python train.py --train_examples=101725 --targets=["object", "view", "finish"] --qk_norm=false --inner_norm=false --patch_size=[2, 2] --pooling="mean" --shampoo_beta=0.95 --max_steps=2400
Rows from expert 4 of block 7, named by matrix and row number. Rows with one number belong to one neuron. Each number is 500 + 50 x the weight over its row's rms, rounded and kept within 0 to 999. All counts start at 0. Numbers have three digits each. After the name is the row's rms in percent of the matrix's.
# up: expert up (model.blocks.7.mlp.up, 16x512x256), inputs 0-255
# down: expert down (model.blocks.7.mlp.down, 16x256x512, transposed), outputs 0-255
up.56 110:430432465468678494529529516515489393541459500538514596595549555468506510521469567438494551533505479410519499599467504443517586458525557402425538454512515462557518472466450552427516466496523550438522491441543527469504500408573520457479521469500518464512575481485535488531420476426431422442567455462478505436422480529569472421445437495599515526530474512567522435472523493554513506493487501459532478414537486573494515527441627453382429541559492428517426400519498573527528504479513479617539457482480575468518507486480473405492558440476464456496563490485503493540455523527548450489499445502486377465627511469509508556508472531432554497514466535484393606487468461433532498468522569404458498507509450407423610468582469457563515426476527438526487507504458578420501540495568492
down.56 110:493529567449513481492513405499454530565530442463556437456428531442502447541490476463530517502520442385488419497524512591546505497523496485507444562514467495427507533466457406434452496460458557577459467513488489459342438466476531537572443453564416510519522504529508586547506486590572413563455518654556526506506506413532515466491485517404572510425460479445527457586410532559548519468428498509611514616518485542495456438516514531507539551481473574531466555612483536447575472422585488575455506501493444396447509446432440488505497609502575514493470527502509556442555517500552474468510537494453539594411495498416504474443436575532474504484560450457471497514467494462439453546513517585371543472493445508479494544489502464448464503451522602518630498537515465493508582584505532
up.57 093:618590518493485430649519554594527543623508507594508479432474496473433508441501442593563538480464435567458585430568485575526450433528572425568549452495567571549452441522538478549587446492535453417456509474512621516410525519520477504541513451454533544541489454574451490532501521451537490472475501508498476472433616476504498485466482535479538508426451472536462507449488544468464508458515512564447608608498472542460426443534517480542481532515561458559529478537520542557473580555548463556425532516456513520556481466569493390512504549498404450378506460480466487487521527449602469437545493462555519473479523471489396496562504455504480480481496516640482432391456510523439542529395513582481439525452417506479496502531566478487579535432498481527458463476428440482485436453470466
down.57 096:532497546528498508390527475503567508457510541487492484468527480472526489505458563503452441463478428500546574447357507589544532430410493517439438449461486478480550458451401522512621520538568443456570438483550407438494464489503514508478553519541493510447455500500413599434553529497522540483624547479603438394584453520459444535576583407458541488509593464458535494567466622376560409482396525483557523527363462520507447447437535461481568457518584537503458535535559526475472500462499442542452484556515473483498526593479485516493527429464561485541432476468419492487507447512473560468583524580503547387607424450458508529530423493492483525510524496556527528426464576501499508549480472514521614477559547454491466547502522512504440477501499474428502549443506501506553589512540441
up.58 106:445532589419537534554430475446546474533358565475468523450449548477507556520516550440449521450555549498511525422495515504483498510506485499454512482531558509573461559548523481635479458525443546545569524466498424532592578510537495448483514527428512515513460521494455478512514574533514520481464472453553528528446487496538424570459587538557435447480476525613502503540427412467488493494543465481471507502535544491473487475498584570535589477462502564552529453526520386496568560359505492452549591473550464568468504460358551495522481496503450495553521519597555467416590485506531498547512435454520496502551549509521477535307508418505502647520470394484468481524456477502500574525457471478526512536474604411529462485488486540540466471530558409417570566556510504501526448445629553
down.58 108:490490485513527521466525515446473530469577551482487472628445534541496508496462548461533505533452510403550469533466560564417468508542554506490457433437528550497515492459570518509480536543525436484572493481532491485511451549440497412617529473628467518527441464545525463566515444501476542443420490560414476473526458433419382388446510562550502477420550561521476610541539510429502651444491466605500490356485521466474463531450519501492510480455457502560501442423571500487493438598502552521439518458502579521501479533502556481472495520514482516497456418485572542574547456558433511512461564515504401524512440470501571546516539485531430439454485509488560539496474543624480474454538598524448508417510546453428453582520479518606494494687511487428533499441474456415481463516430476
up.59 113:511447443440524470492586454570550414527441507571377514528614488504565506445533518539502522516538403488539557475540448432564502468581489460469479524530517634463492531486464442406518500498531520566619502403531438478513555524550541556479433459457541496411489448406467426465421442529482566414471362524477531447535540533552397566466550538545493484577504479573544463525512493563485451508497496448565491390521538476539497593451477565483472513474522489518548461564499472511577442563483447424503421376443454557517480612455523456414528459454445476543463487603537529472565457573473517460494491509565446452522534578607501487440468571481466488459561521511474543531460553570366492506484414491551540475467499541407507529447519472506480499500480572439510472452523522485545509546537434
down.59 105:532494524478413434488554598386382533479526555496413454490517476556501544529482455561534545404516476503495566470425528468524527488570516480539526511542502402463520507465611483599426458552544472507474420449544468564461531535515497481526491561508405486493467492474511551485504526600538542496446423521557490444536535474454487569501418459542436465559512548449440388597466390462462481514570443537520505573406440497528520471422564612491417507479582543423556552497502476485488488544507522471442577432466493527479482539520438500551470534451482489426509437393537525517557413540462487556525483522574504545564529436472495516537452526509563440516463488471468498446585390492484499565515542398487511526540500380462520552417492629478432467505607530458603490455483429459501551524600469
up.60 084:524476503533566482651490489455558511520443452533483525501529514513495589508444486506479536504538524421433437538456464473531628487482442444575486519478504526560455530500476465434455517541504466510568419555572496498429561414596549539478531521419411424496587542482555579528619536501505457401387470431456572500545526473561500434539528420484480492481546429462590555424419494546547486470550488517483383403559565451529459503423471430473546498438532511544500532503490570493455528559517582405494470398538542536519525437543514546529519535466548546478557477516500495464483519505422518566421438498509370502515433511453506533591537559507559404520523464418439478525568522498559443533560510502396516512475627429554488596468487427485501441432450509475527445446482544523493454556502503
down.60 093:437490592428449502581539466597509510452453446567589462483411538600494537540488457575457430564457445474463504512430491530498481526437557580444470530611454439453584461455491430600510474497463559464498438457409552453479437532406521491498453475488496508491486508494533514561437456561483566458613531534462514492468512504471473518491557564498532473415544438555505505507541453489508535466579405512485557459476568500560542493506479521474476515484451554519549507540481430542499415427452540447482561527522470429461485533462572470568457498483555468498408495520471462427495459522530534536477381490387544497425488523549410505397424478443439643565480572473435469459506460608400451458399540486471559570510533463473564520477441461519501553550527433595550537443583485470449549433471560
up.61 095:503464467529472518500500548440415499478499499567456423478433451498418562511473449480485554623444622463560425491453552555462613579525540456504566525465590542505545530535516469542393646545522426468540498530546515510500494524514554386605445489450488470482522484472474512564577401488455461462472514457565512506588487523520567550574429484475517528504446389484486529519485457507455473464468575508457530534475606483495450565445471485489463528523554540401501539586492518438469533486439526500506567460436501571480548458481458486505556557486438533538513453528530443561511508515553479523429487491555479531597531406482556476538460471425531404541476478417530547438590550505514457590526400506423402487493455505537555503472440499465560562546474523532539509608643530517515428513607570
down.61 095:502492500433497498517499431534569459540411447440570486517452430453545519456537492436474492537441500523504579528547563502512390506473491539534494526494524412513485439579460465438517468435375443502426412533476509490506463627500454561466541561466519559493414429556482558473573432518398496480509471505506523482517380547393555574573503448488460533475450548476430565576536507410536575534524482536561408519437541523532549415553529517604412493460462544516427418539515530466543510550489552317444480527474516513541533472522539563509480479547518487487484456496458568464547468487473549533395435523425548521546498542506516501548521497552506578446465536518559495555532598445443545386538427519477540510509602460526544540487496466469460518446591535448566612559472508528578508503429440
up.62 097:525515488487508429523473502511558578457510480488420547462537532595575458579522506542492439552473569537519450575464492466513421454443512508503580495578525474544484468464562506564462497412476529382562413436457520535497489483525498500546496426578452520523450550477474418455420572591486501448595416512500468534491568533412548491503578474500448518607560538551522475472490463535498418527381466564462515500484479425406674499501542527507402456509491470511468460402538516480452482439460463584459502524549458516499541511470478522542513555454508479503499541468512499445500520524520612416508474473512510503491472514625484403534556489632503476339514466493416478564416497482475490518384537517534460544490507519548555457435417526464559551544518443521465529446430417507605573471541454
down.62 093:574487454512419497507514517562419436504505490577433414524506481481481482471496499616521423470546553455551445414603484570506538594562392523437418542474415547486457548466549495485581491475578566472505503586533526485482479563579485468581410575451518499482552532481500490598463462544425425578446510539523541457481391510406469503453386433499506343505546510539461438527462490457555521487697547445542474480458512534554397479426535394470572524586486491555488498576481532525501460604468548473499482506539522539564507488467477519469469429492467514433544477501548512553482492541424490607520498530575486474549447568526488426450449559502527526561492562512519485489537527485469483486527513577453456503487598493475533482519477449536425465517487494447470555498507597538435490536582504
up.63 106:521586482541448499563471470493531490550515493515572532479475526498594589558502456463498453554509505572448572468485419501558455503528510495454520569496455485568492372591543552436460512526553421379444522484464482455485523568536526506492597514516420453633427516532516552491536420467542448547513534617475440457492537489491463480587499471450577434476463501482507483503448490426511457583479522563499567539507420591455474523493491502464443553511480453594536556510548494446608427557552470495444411407488457496524545464527533437504464546507491562449570527471489422459512445483524495393582390523461585421556542507446447552500516551585495565472567447585446428487485496527475491561534479531487493548503465478446522477427423467454561475299495505449542556533482446453475495405470506
down.63 107:523494507483456448576443455556532465480525633565526469515570510437473432477466525486520474464574492536487570497545422575485506520435496519483365443511523542480539545492529569484485538483461472499446519428458492529508488417567451575440520493493555498409546551581464478567538461420504401572544556554446514555563468461426518440558530404507529541473596496498548463556481579527501554486551478429569422479445503452519480498464602521522617478399518498429387448469504413488430483528505421481432593483538544473489509516457496522485458554520477553626514521543443471526506522516483566526509505545483431544548462507478560451531429464478445463537535491557495463568481492584457422453419566452621479570471444531480442504467563470493542336500527555440376571465456555456553510533506444
up.64 110:467437467479521486526444575516458448497407522421562513504520447549465465534429533468465526409520419445459488573509524565405459568513581552533475549551559482560569538435535431504560484549430510431516506508404535516525470453460602475511566525520506536433501547532508504450539485448469509486548522537505592517554487453517513461428558554430481505435478471570521499504480500565505510550549483602463475484602574473566452496466458515476566396514573507463520500467496425537576470486554549511432555398524555569571371489525484474516535607445497452573370390508600512496551483432463502488493433523450401469469563529494399518639504412505531512610500549553410530543544519523505570501519478523492483528457517486539594462552428491572487462506447466434532463503440467504407439446464424
down.64 113:516530469487456513516549596521552536446525522641510458522433532402580473460425492397426571607536390405469485505493559553576531447516556501462597431415513435464531561520517507510517526464474612573548526402527517576540483511483467550439438433524530514494515477494535498518508403373522504454550469501492530375521487510511546581506523565472456586466496504415478423520510614450515550412472441532496538512574476477507511555503510507553515464472444436537474531559476503510551566471429478467494553419450563516471433489592498482435507474409438493514459570486485473509552506534549539542596500526547566525501530514509399409439481518469563496567564512413520416555510506592517463492487420450531490542536610535548467531432458509565465445599520480467481469542566500554435449440519486
up.65 093:565530492500458507475538531435559514557558611484550563478500541465619449449523541444476424487526429578455570483450455512480571441552580525501594449542469493492544537528438563550468434473485493522482479565608523394486520484549560510429406503524585423562429408568514466524449594429547530506417437474563493577489505582437581536504493583566535526484472493444511529460460465460489592437527518520457551518481554567503527474499505439450480487372528538379508554576551496526547461489556485461517533507491564443442567411427437614518527532466518506494552434506471437532529498496508452446521452489449556532425463486614518487508562486571460448454546460490440490586515482588517434535549516558446460453534487466482489442464522475594532490500457496520555528479452535506419549558350558
down.65 093:513560475482521491523600482507539514448526435477531488460533507552400466504468552543420577496562431468504399430445439425561500518470451531482389595505474539546521509447554494461481458490518549495561577456404391533508430475523431474432512503483507653520574462518550516538462532496467465490566552459492538411559492536570480518491452505448414479504464462522486470484530504506483478463510513494591498490492626468421459439578473475541478437574509501533515380534435539478479480544530369485499518543431468590575490513574493464501489481581589525441446510370538506550417484423446533515489432518498503490496522557573529555493502464512485615517504471477548472525501613523567526424418555395649571483521567535512436515446462438447537486504509524497526571477488476526500495369549546
up.66 106:461558551507541474503495524464504527549456501416519390544613500475580539483538540458413516462529585503511634459504539600490516546444496547532583528524496476488496404495546456492510339533499450466442502432466485458501440587474497547457443524519466526451537469520499432514373463485500538519513493477415476531500460544460477536492510548512490448510569528462440517537544528441506468425526451596552538488536455520623418483465460422471465483550488522464469413529525505489533519466401415544456489520552504602470426511414532429438480513458558491401377472601523489552461404412544571472656512452523485493565576480404477548555484363450526484515565594548483458477451490535466540513548519425590501536526551461555558459481532500554572494513426514542479510489498508522455509518483445
down.66 110:539510550471422481474469535541582485581523589509418422494542516458483492469479424473465525455532450466455527551439489504490541467558507470473476570447475542460465591496524376436515435457440626549546503502555575530528500454527537479446551494500560543497552526467437500439466424451518452405473482507487511463477553559540501429499534516485502566511462454437380456545542598477381508553477466483500470577494430573481462487441589455503483499573483442430357573469399513625517482595520477562409466515493558475465549425529577475457483466517518570544442475525518535511382444541481470492569496562513416458452679566499528520446456538510479478539529441471456564506487603492515532538426501524546470450502556595440452542520526485504528509440453519406459524531472478535618497528472495
up.67 088:455442503470483469527592586498543462512541526513473550512385362501458494470413464489525460569430316459550475446494476528533498449545467492486444420479472448450507446447472487492533423464518549551411538506546575521528590462418567580395452462428436536504513380561513552537530420474573461475359592499479459453452520493577539495387482512472407515543537486557473462378515560452582505536480483415575482576475531406549521484459465496449486570532528409563485575420527443504493527522481409523480476505470537485510428528528534499544522439503462506454508545511520494581407524554487465547529534444556460526448475491560419548584499505529504443478517501553511513459604487481527443514541455445535524434501477490474540505481533517436473460528461495534566526526592452409536573560512492
down.67 092:623469485554437469443604469531474543473534427507478570452521459409515525585510523525562497530517450517535513464499430551543558476577505439480558530488543442489463527615514490498516437485468464505442509437510512466453496518552389471559440479536497429431469497414425579593597582528514522476532496546500545532524424426461529484518409483540480534468516629461476434520537447515535546507450564595457511468587447538487498529594474521496426504450484663482488534481389450539528571459600465565352501502521482554464502519521508502470536515451548493441435467554409502422485485571484429426492514583539545491579480473599474531524439431466488527489462601506497536503355564501470585460509469514492491506479429443435484448481551462531435428487525425502505542508450438551537534546534491
up.68 107:568532566539458444521481598525424514547453517450431602435417436531558428450533466489544517506508496494443500528532513451542503592531441514556562616498487421369556501565542519506509462592510523538345501538490440459564454457529546509448570490534453490419553543583494521544460488474537559562472500558613514415515491361487368546518559463502487489522507498502502547436499546582482440494492479550420538583465459520496478622543516505488457471545503488467509598493462491429483527540514576562493530533406497512516460481454495466409529548512577475510557546453463405446561561504534528497549535483446485529561530543496499550521518606438477503479573430566485538468432482479439452451524581555538523482440478522582551602590431451417495526454484485435492512519463552478431512496462404
down.68 108:464505438480525502413439500524500611468494482530559544447585541441504501498569479484592508483444624419403410514541450560522496591486572428422509492546475520563391601483442576518468489539432511545605470475527541469507479432460523588449505462571557409432462492467618512578521578502540428605474534533465499513550356465533539511465527486493559539550505484505531329477450568571535462520520499506574523479523588436489518531444515472468485487609466427518514494454536423533420539492438509587612493482420493457507459533505510495432510522466478516503394508491465500484523423466508457570438534505587441500559505474468585482542501488462545439504498522494498431489525480471468444519475514470426543483533549558456522461497521534554468460489437396571502429539564477471553551561487573
up.69 091:536482513486455524551550552425577596524560499467414467449468470462559501450438589448483510577463497455494384397556513528529509490589508482414513568509474573529522486491529498507390525384414392486505435457539462480495543469529541397533574392439516484597576565420534508474521479519521449436397418493539513380516562646531511530453469515414594509473457493488501480495484541452518480526441616472518517488580487468546502505413457413492484504432522567492534411597492520492486568486532573510528527468473493530555456494429472469527526518395563392448403424491564482488524539523489497459471507506493470528526567507422474548557451503521597534624556528486502518504544545489523554512548507505484533456442403436492438515473462426479492472474547527569504494460551505502567506592512474
down.69 099:515496558473409427542543529465509493569464541454519476542548568511593482546414463557503515497498496406395578525499431493458553542446474464502429491531508491464462530508536429510529521554452531416566536460548500595478469524418511617504432527537552616495451596508465475523465498489583442414513451442499488624460447464518474486511503457541482602552461398481456612520451487460531558430475433486361466446566627512452570456499520477431506530436460438426546520631435498541474514467578546441470487461515508586485461463456473560518532477460562520484442472498441484458480502564571509586544447579470510578501518521481550541509408504437468499459502550494503511520460543522453508462479521520553534535395482465590558534525448528521472583536556558528568617491544473553540514460420413
up.70 095:563531526507366505415501444483509475386621505498383442475440550444536478447524395540536454563673482468605475434565469499522493464477534515480414497495493600433530450444447444587452587533468495448486500448423572503532432452596534411506518494440430447523528507514481515569417423510441465513543489490469528440486584508477485571480521540464485592488501467560523447505441500428428555471481564462499447571530459537498553532411498496487457504606546524411437620402515543496544430517483515491525561488483432484482520423507537541431490419463455475515495520429513512491466527458472507561526515602469529453588517472526541461566576540421524515552459477545539530584464441484456519491451469546587486438410488523455497525447542525483474551528488513497550488510475417525524414561430508
down.70 101:446512428553488528460542532656496493455500523390491390438550494478496571507490482562398506431534454470553530429536495490464494543498463384493457543472494446432531406519477416579556540483540512542559489475504503534536467428454515511435459428553573530417481468594508508468442466574530448492457475515495493447428494418510480397601510532491555562492526455495505603493527516506620480563439500536503489415479538481485492453488475493539502550445477388516449519528529563565544561579454479465500454499498548416433509528393586545457557590521505412467452463478549510538583457550608437473503463438576478467492553531529497429562538527586534515455542487521520491513578552535498502494540529462488489533558481588471478484528507553482506448371510373436501443500579531507451605413578457
up.71 094:471562491487567531492553504440462500458580469510516420510583456529510462443617508567472537490512508483488464504413418477519544471563466523471609500495576546529585548461539475469508540555419477463487418475475431563420516515465569444526498534474444476484559468549529528493495576527576535435477547576448523480479515596489494480485517507569472603491404518545509488492494504563447506477534415491507362503501460485483517504523504551486518477596468483488549408438482533546533542538538553492511488473488454563526448612471550499521522488491403533454490500443550607590427588624617499431500445487582562456453487621520564468510475538539508470407449524516474541523495406559487627535444492539414517502443585504434478517666481543505496456632516474536553403476486480527534535495524560
down.71 101:475484450574396469448501543537430577527477530549495551580516544577486532568421627502476479511465482412499480546483565428540644433587519510488465534578501439545561444542605501465391462389573530524516503546494542531458478559519454505455431454398523500532476523483387480509437551539528468583500502538450484588550482453477530508442469540451515488528598568415487556445490632376487492452477516500533496456511385518483546545544447503471505506547487485490532477492568473518563423487469569455454507469578497507523454447463528551603487559487550476479574562512496488525525490567540396516382487448591508524431467431486439538436464499523479467544561562447519490488512571544527449549564506414476502521424511564473559441479415496461415431525472518530453575488507515450424509563516475
up.72 090:630656478524544527470463492528447488588564513487438536443507585463523430558538406517503508513455528475431557463526403506452509577493551454457480505597395518510523557474521495513506553452503547386430495526526490483522522470526585519540501457539508403515542393527531508423545504511526446537474508493490461568477503540616512461485413516460495480592610536492555529580541512432439454514477442462597447475468507503602505545552521545482536514504614447486599451556491449521518571596575508432494471500510507500550503505481364473470378539412473550485445471535430434503458523521476540412488382481470479403396462433440535446547423567444540502540472491487490609508456495501524483523499524556539488497520487516608464547485532474431511490579540538449449483483483452426482551479509471
down.72 087:473454454482503492523505546439557453464394522522473580472528527482430489521502609521525499560465496512456483480470520505546557536564477521501454545547569494619453643556498497444595472495430592434516457379542489433438421447478440533524578517550520453570500478456513503577467497487503484537536457437491467527503507528494448441463539470490471493510465572491474515530385559513491569390554622563545421528431523555523577458558495449467425465518442452447532533480481571486458543440488508502504471560480486525500569548587470447468484412554565492561462515438501511412516522470499516464523552424539439505566520533603503423492505447485492382404497473465449560472588569561417454498330485417532462480566548494605502489416519484468451539486547556419502527482559582446571491539504522
up.73 112:535527432487438495491446513462497462488533486592540589521424478459446509445510431493518494497424412503535412527441557560447468529481539547454548571506462428609498575563517589501505459472565520450386409440509491435506598488503551473393606500392449466392496580497512514484451514517446474554553475655556609517485430476440455521473493511470456508569497575430515467446545504554409475499487464514456476470547458551554439398526432513530570439547474548408510502511564552504594488534519524466629536543473566482494485500526462462459598502536587519507486544471478517482504471501591507507550580426514518457436455456496523517551571474483437435535543512519622511477491482423595468504510566521520600456462524518419436434484485482479501538484565438417455558507507502464542489554457446
down.73 106:545470537485446522506478476481557566493528466533521526468514426494484598521555462469496458571453487440404573472492519464579409520418451453559411608474533511467462474501521475484475575588411535506557499457512561511594502522505557550463492541474513597451605391567545500506487517502468553545463607417496488545444554411532485514552415513450451440456452516512548514461549526591584471478490516506562565570554506487502490451415540486533460403461431459605441515526523545490503503464536457496511446483516474548424549504445401546526464523546535464512487425557518472534507469453522473520546490539473514473463495456527520425621598517466445545440548459465476468461531496488556503469534549420518487550467417619558436554657527556574523451406422489531414555487443515547525434468637535
up.74 116:460418443520387486439522467496583482452518462515403505397542460559432410476419436618476510506458441476508546514480397451544523482588546549426583495482491542528484551550545519510504400478522444466495376515549485490491490528531459450468442512451483425483515510436460474441486510522496540566485586559543501450516463430365469478530516464480448570564394487438535445563523456474529491553506496480457477570483434451509558466545441509617505481576482435525516556515438468644534535555544497475473494572475549498565482492410527530477522526466563430552455500559515531479541525519442482550398404557468483588381566497454480499467573548508450538544416519436523503648509472459538495510454483527522514546469559582520513490498528577490511559500526487502403577443524608510585524476530501
down.74 119:460510553491505566520539505529545445469476510500388488561559468557500450523477492500519525460469589485561500518527509440540437469533493459541510511478378563510462490507478370445438477484578549470565528460484505509452546581470535481525485488477542639544514519628473449514450504527403556446569513576476481516509486439582502478475430581585514480593550562570497506609436440539572549471500563584511503465507569532477614585409551476427486455545424582455506481495481556488505442471515473488533594550488526550432523484522446494514505496497444543527482461503533530619454549580449560419387504474511525471537499482504535580546468477468538487534495389499515510374575421507524460478535596541469430585502456539465518430518437449562388558483489577588485496573485569411456519458491535
up.75 110:503528559503526432498539554507465653438428535585423584469429422473479509395493607572440470481466474473506481426541526514516441471503477461585587528501510506472503488509583447525526540496499432467537544443557426477437509452464509566536502402485477475392408517593510565501511511455560430479468478489511570545475492378597569562516511480422508611587493579610568441496584566482554515491450527541470477551528453640531509535546503510571475481528476510471506441499564423430443397474520510563538470501488481556493479454527474487456492412368513449469583489498496452457557443465429494495380547564514513513560437469528397523547458509563489508435597498544546551504491536499499442487448493508508513515474564607445528544520471495453528524457550509485466485495471518557462423434461507
down.75 109:510555462496574549567490480408558338569505457491507510383498505550505592453497481579444487526500445485568505531484541496480486428540442514530474516539563547618481499511512606476463596514492499479541445638458635544495438454503546502497483515495455452489460449421480571515516500612552503491493465444572498543511472489420448486373467493512469515525516530447529450471543541466480413436591583521471475494588608485512498499459505465531429518481439430483468529510530492528529508515473639473472424507480508480436455583427524582387548459481485505519470537425509454376481465488544540554553545523515566463502508534532506543555508579492394439387459483493617524527504514494663519486460494494513580488527503423557456519488451450532509468498428479467439553515534487486582495506465528
up.76 105:455633478437454509469543592513477645486573480450497483490480346494532465556538465474484479440541529478549478483508498510499521518465506423471421515518494526450505510456490547544467616503457460449417489437461485487466487530509512477620493599536496606529552432495506466526495460553437473538542482458497475518525476457474460510473525409581484518564543507469476398502589470610541434447479437511545529488475532510570558540420476487553465504681571377430464598512473577502554482581516547439455486509560430440529535562558534554521544493544567508552466516481426538576544410455551547504540454496484475520533463411408491500435535570523541451454465540418514434459453539500539536578408516507457555523457533550474528478469602444438507519442482424494433452573484474545525453454479451
down.76 107:476442538508479502527473519463550466474587454499468400450504508386518505394413539532444395514430491411530530481452476477577427517446533470495605455552615495528575551564405511412543506498604447586507516410560522564538447438535470487384448478526469411475558434433552453511479594426459545483458516504456440494502602520433527509476478622567497519431516512486452421444533475440494560550508526492457494578536463475547520475540466438411437422482576504542505463469521503530465514504486519506538379519486533428523460498439531471423437539483429429447485473492454440528467498510527411519544550479560492560510466427489478503505532480581599509561519496604538519521434434452482521485459485554471478510484461544527485471540444612545409604480594592464469501530521492536504464554430491
up.77 095:557522442399510534628469562529528552562566514546468607508583430466531417512575362541531497553529524487402527439492476496555481481449502524505473475520513491443511424500498482575515523498548391458417504519589479405493403455617525557542526479508522488503535539561605540564423544526466544571433449546420446568464456493555481561462468474549548500512515582486550508514532422505493445513527492460441576543495487646499540474439499487475509466520499496515464537450502538450553458575452412511487466508425551541572500604526542474501517442394482547525501494498546446478519438459398432526474433393448509575512500453549507519421557518417559443510427410531482394447565427590549476495535557477522535468533537501504543467450546484503500513408481503528416499477587513495543561550545506
down.77 092:414521469523466502540476547508567504534401453553535578495488570527462565480477588476440532448484514462500506511485537522485504371497497558526557489407635492544434541433492519423493443491534489509485426468498504491552509454522457489423521416497584402428539542494504629390473481451605395486505511533482533567395446460490490478491558542513484499449485468482550475420549467397567434555539560484520520482408482455561419422501531538496478557490532584553564440546547429575486477469519496591462493540463411483498476572518475460455506541465565508502446438522562522522559432534465495568484515484395475404589422569578615532546554491501476533515580494635545509513512556548543470494418482510490513483519397458504449409426508463471450425475554498528561573422519518484542475526509499
up.78 095:511459439420391514580529485467511449449513540543449424475482414448504529472467511409452497530537497496444589620489422588498502507481541501491476501521468492517418574433550512465532482521359472417400549588451463431507555544517486513529525534587464506557505408571488556515516468455520500474433468524447558446492538430469488569567544533532478447459449503542494564477365522436476479495538517429495462546533517487470462534521426452524598545568434426467535487631570578370398446532463471454509477441480493450449472445616388494496492515530487434465556526521433433467546554549458560441493439540533479512547507483487508575460538520463419564456430519434482475544537500533394490531527539525501547566383536450515574580498503498567585494456533510477511468444552524433493532448473530
down.78 094:552540536517583571573433453555445559434512532322501514485525470557562514455473479498484533528514505519504525511428505473561491460404484439520528409517408545418477491459582572472475459506463483408419535517542636535526510414482474473587437496532522541543533468476541485611511469537538491550623489472464577609534482565502488465472435462414462445433667459609573464563468497465606504479496412471493450427473462560481555558587443509464498489539494464565410550571528486460506549487541464525470549473436445505487501438472499504590483477517511525466505523512640504537541471386459528543546493547491490457523462555577418544507525526531409503587438528525595471536456460518529544544482509568467488442514563591450461512475499545452537553449502515455456496471536537486473498460498495
up.79 098:484414571450472541465417553582578565528441461489557403509467451523508568516584424465527425566533515501543445414473493507562521564468516509505407545443482398463498454514462378529549510494518412433455458596528557461417418512548491484440509444462454540573525453532512429566507472501538448485574474429489474500465536561442512443548505653482547486524488497521479596473534449586515412491526587484485534583514431498490524528513540499514597501540487541487374520452480476559512496434546496471521539437455512481516412544607446526455474569450450535467570507480429455464460556546503566562430549570465456445455511501523477584519459534401534591580537542437515509486409478489463550478488490494377432523572498436446487519401476476469470609481417443516547490535493494443465475518497488
down.79 096:503564498472443517536494439567430452578501448494457455447492675446553391511523531524471513461550594582417539460575474462545436442429490455432536546440423512490580491498491498511578496409570489480561456561477417560432546503467491520543434561598533467517537513538526474580570454500502525457537428480463495421483445538476451486502562577408501433460475358592553516490500424615515512575528455513449541500432549526445426522527522437489495542475521565556516487549508480446498464565549500413509578474528425462537505455458492552544530562512561509497486579541639603457483489500484495461549443505455550490542454502433563471493534430435535458477523462478431450555517535478466512501500444504486492498618601554552472476602480531530509511475525453570454531551527585480530484567428560
up.80 094:453476494533517519472435506494509506459485464528453516492525383521533467526528444496509479510465459517419528564509466581498423543540626514515480488540468508442574421573550524510557481497578474467406478469509511421539489488516556521572554463570510402515529536454500412519610547609486486496478451537534473482450456579572486480461453513478515512558542556417496532539526449456505385630556540549493486472543459468429508521479500534502460494563528562561601485520532429466557513534526515593465559516506593505461414603582565398469496556507407538488562559511461463540578573440495487463519526579551595502396467502506488526519498591447519418418540557445540517436469517398484473630518452418435411487560464475523552437518471521487469449600482553555544545465494456501507440529416400
down.80 092:564532437554426445508475477439513525519510416437475565510524457539487494442517461550566458554433516491544486447509513459488558435569451537407358431440525443511516536465420484505588445435468570450514521497486504565482520505424416607426511538493617506474456564445472503516492534582539490500517462500447500531507474609549534543523554485480425513464567520575413481494605523586464526424532556511528490435429501504526434539466493580481480592489410508444477461456473573494536537493550488430443536499549442530467556453474399572411511463549528404510486552507448544534530452559460452511505440604519484502524520472471517495530591476540521490472607472560496517487455442566488524520467482498549599480538403507490469471554404438590475575488505489466378605392591513504486617557508478
up.81 107:495499450456506571525549452555538519501499510522606603433533555460516494457459478584560490481495496599516520547549527459540567383493498472484434496521445553499462485531492514530536525547498421520516488512556525488506520428594614505401459468491622499483475487454529405497394391433504480507438466468509436424396532453462497501414536498554555462472495528526421471525533619493490576548523515382445471408452436596477487483458466458518560405466545489576543531488514474459518486496503446467388492484381495527537467446559564407488442590423466473563473431513558436423567492441585504484520466427450539531552490565570432462423483508451482568495569536459452487473471532422544465465480455431491563543522501462458537477522538528515476445548510514435561468473503554635539576442555500
down.81 106:521499528542493505529444426471490413514474461552502437453462507483593521411573552446521442464514524531498504468521541506448495509445462497484537496457511530476508550515524571457476485487617543547475487407517488435486458582529537459457532445437511449429404487566496457424526526513521471469439543569401542470524499513546502440536554500458487525582455502348418530564557548521511521496643487438485517607546582464482512494455637569519472474445508548502525492519504522534521497501528483572421591561467502567538453574458585554478466466526402549423428537516538514360575461478462507475512583433537541498591500498425503488493443576525503423562371451473557536622480486544507518482445577595445512476500472402462465517370462536546462442497493481455553499455553588457529481498456542
up.82 094:428429532460527463499533408462573485492498448453515467441401541413583499484588465445471486487470530470531500422457599460471517623520451471460544395498537500594530438520452422462454406429503498589554523441519518471466468470504433593417539347500537558548533451436492457553417577548561488434519559503556565494439536520437446518522496489376611446532562442487525531510472538466419507444455506452576564488489524423515509501467479478448515514495456519530453566522429444525488537616506471503511467531479458531535526530571519562506479464559539590507569447478513464538509522504539534477423548532485491536492621422545501527463463434458456387481451598462417510507483563442489479492494551465478477493562457442465520498465472497417529402516504588494486503514365563564559465480503575
down.82 100:503459555478529472454505407470535531518526560490506478535608466527540476405558546460507430465513525487432438521499438541420487532465566530566495504453415529604536484514463501504471495307487424487458420535619470517513587471418467454429523643520490422578499472609555449541467441473503441609577530530528473460437450507576440509528456495563374552515490507511560520495581488466507521547485498498490454521505490452481460478500541485524477579549481478450438454444500504590530492465485482526496530532538462455415539485553556449555432627567493524505511459463403474553456515505481484530463442538401529512458505472446556477474451582429539502402523459474522423534545478497501424556536623516594445542448407507530489496534564568614510526460418461509556524494480503451528531566533456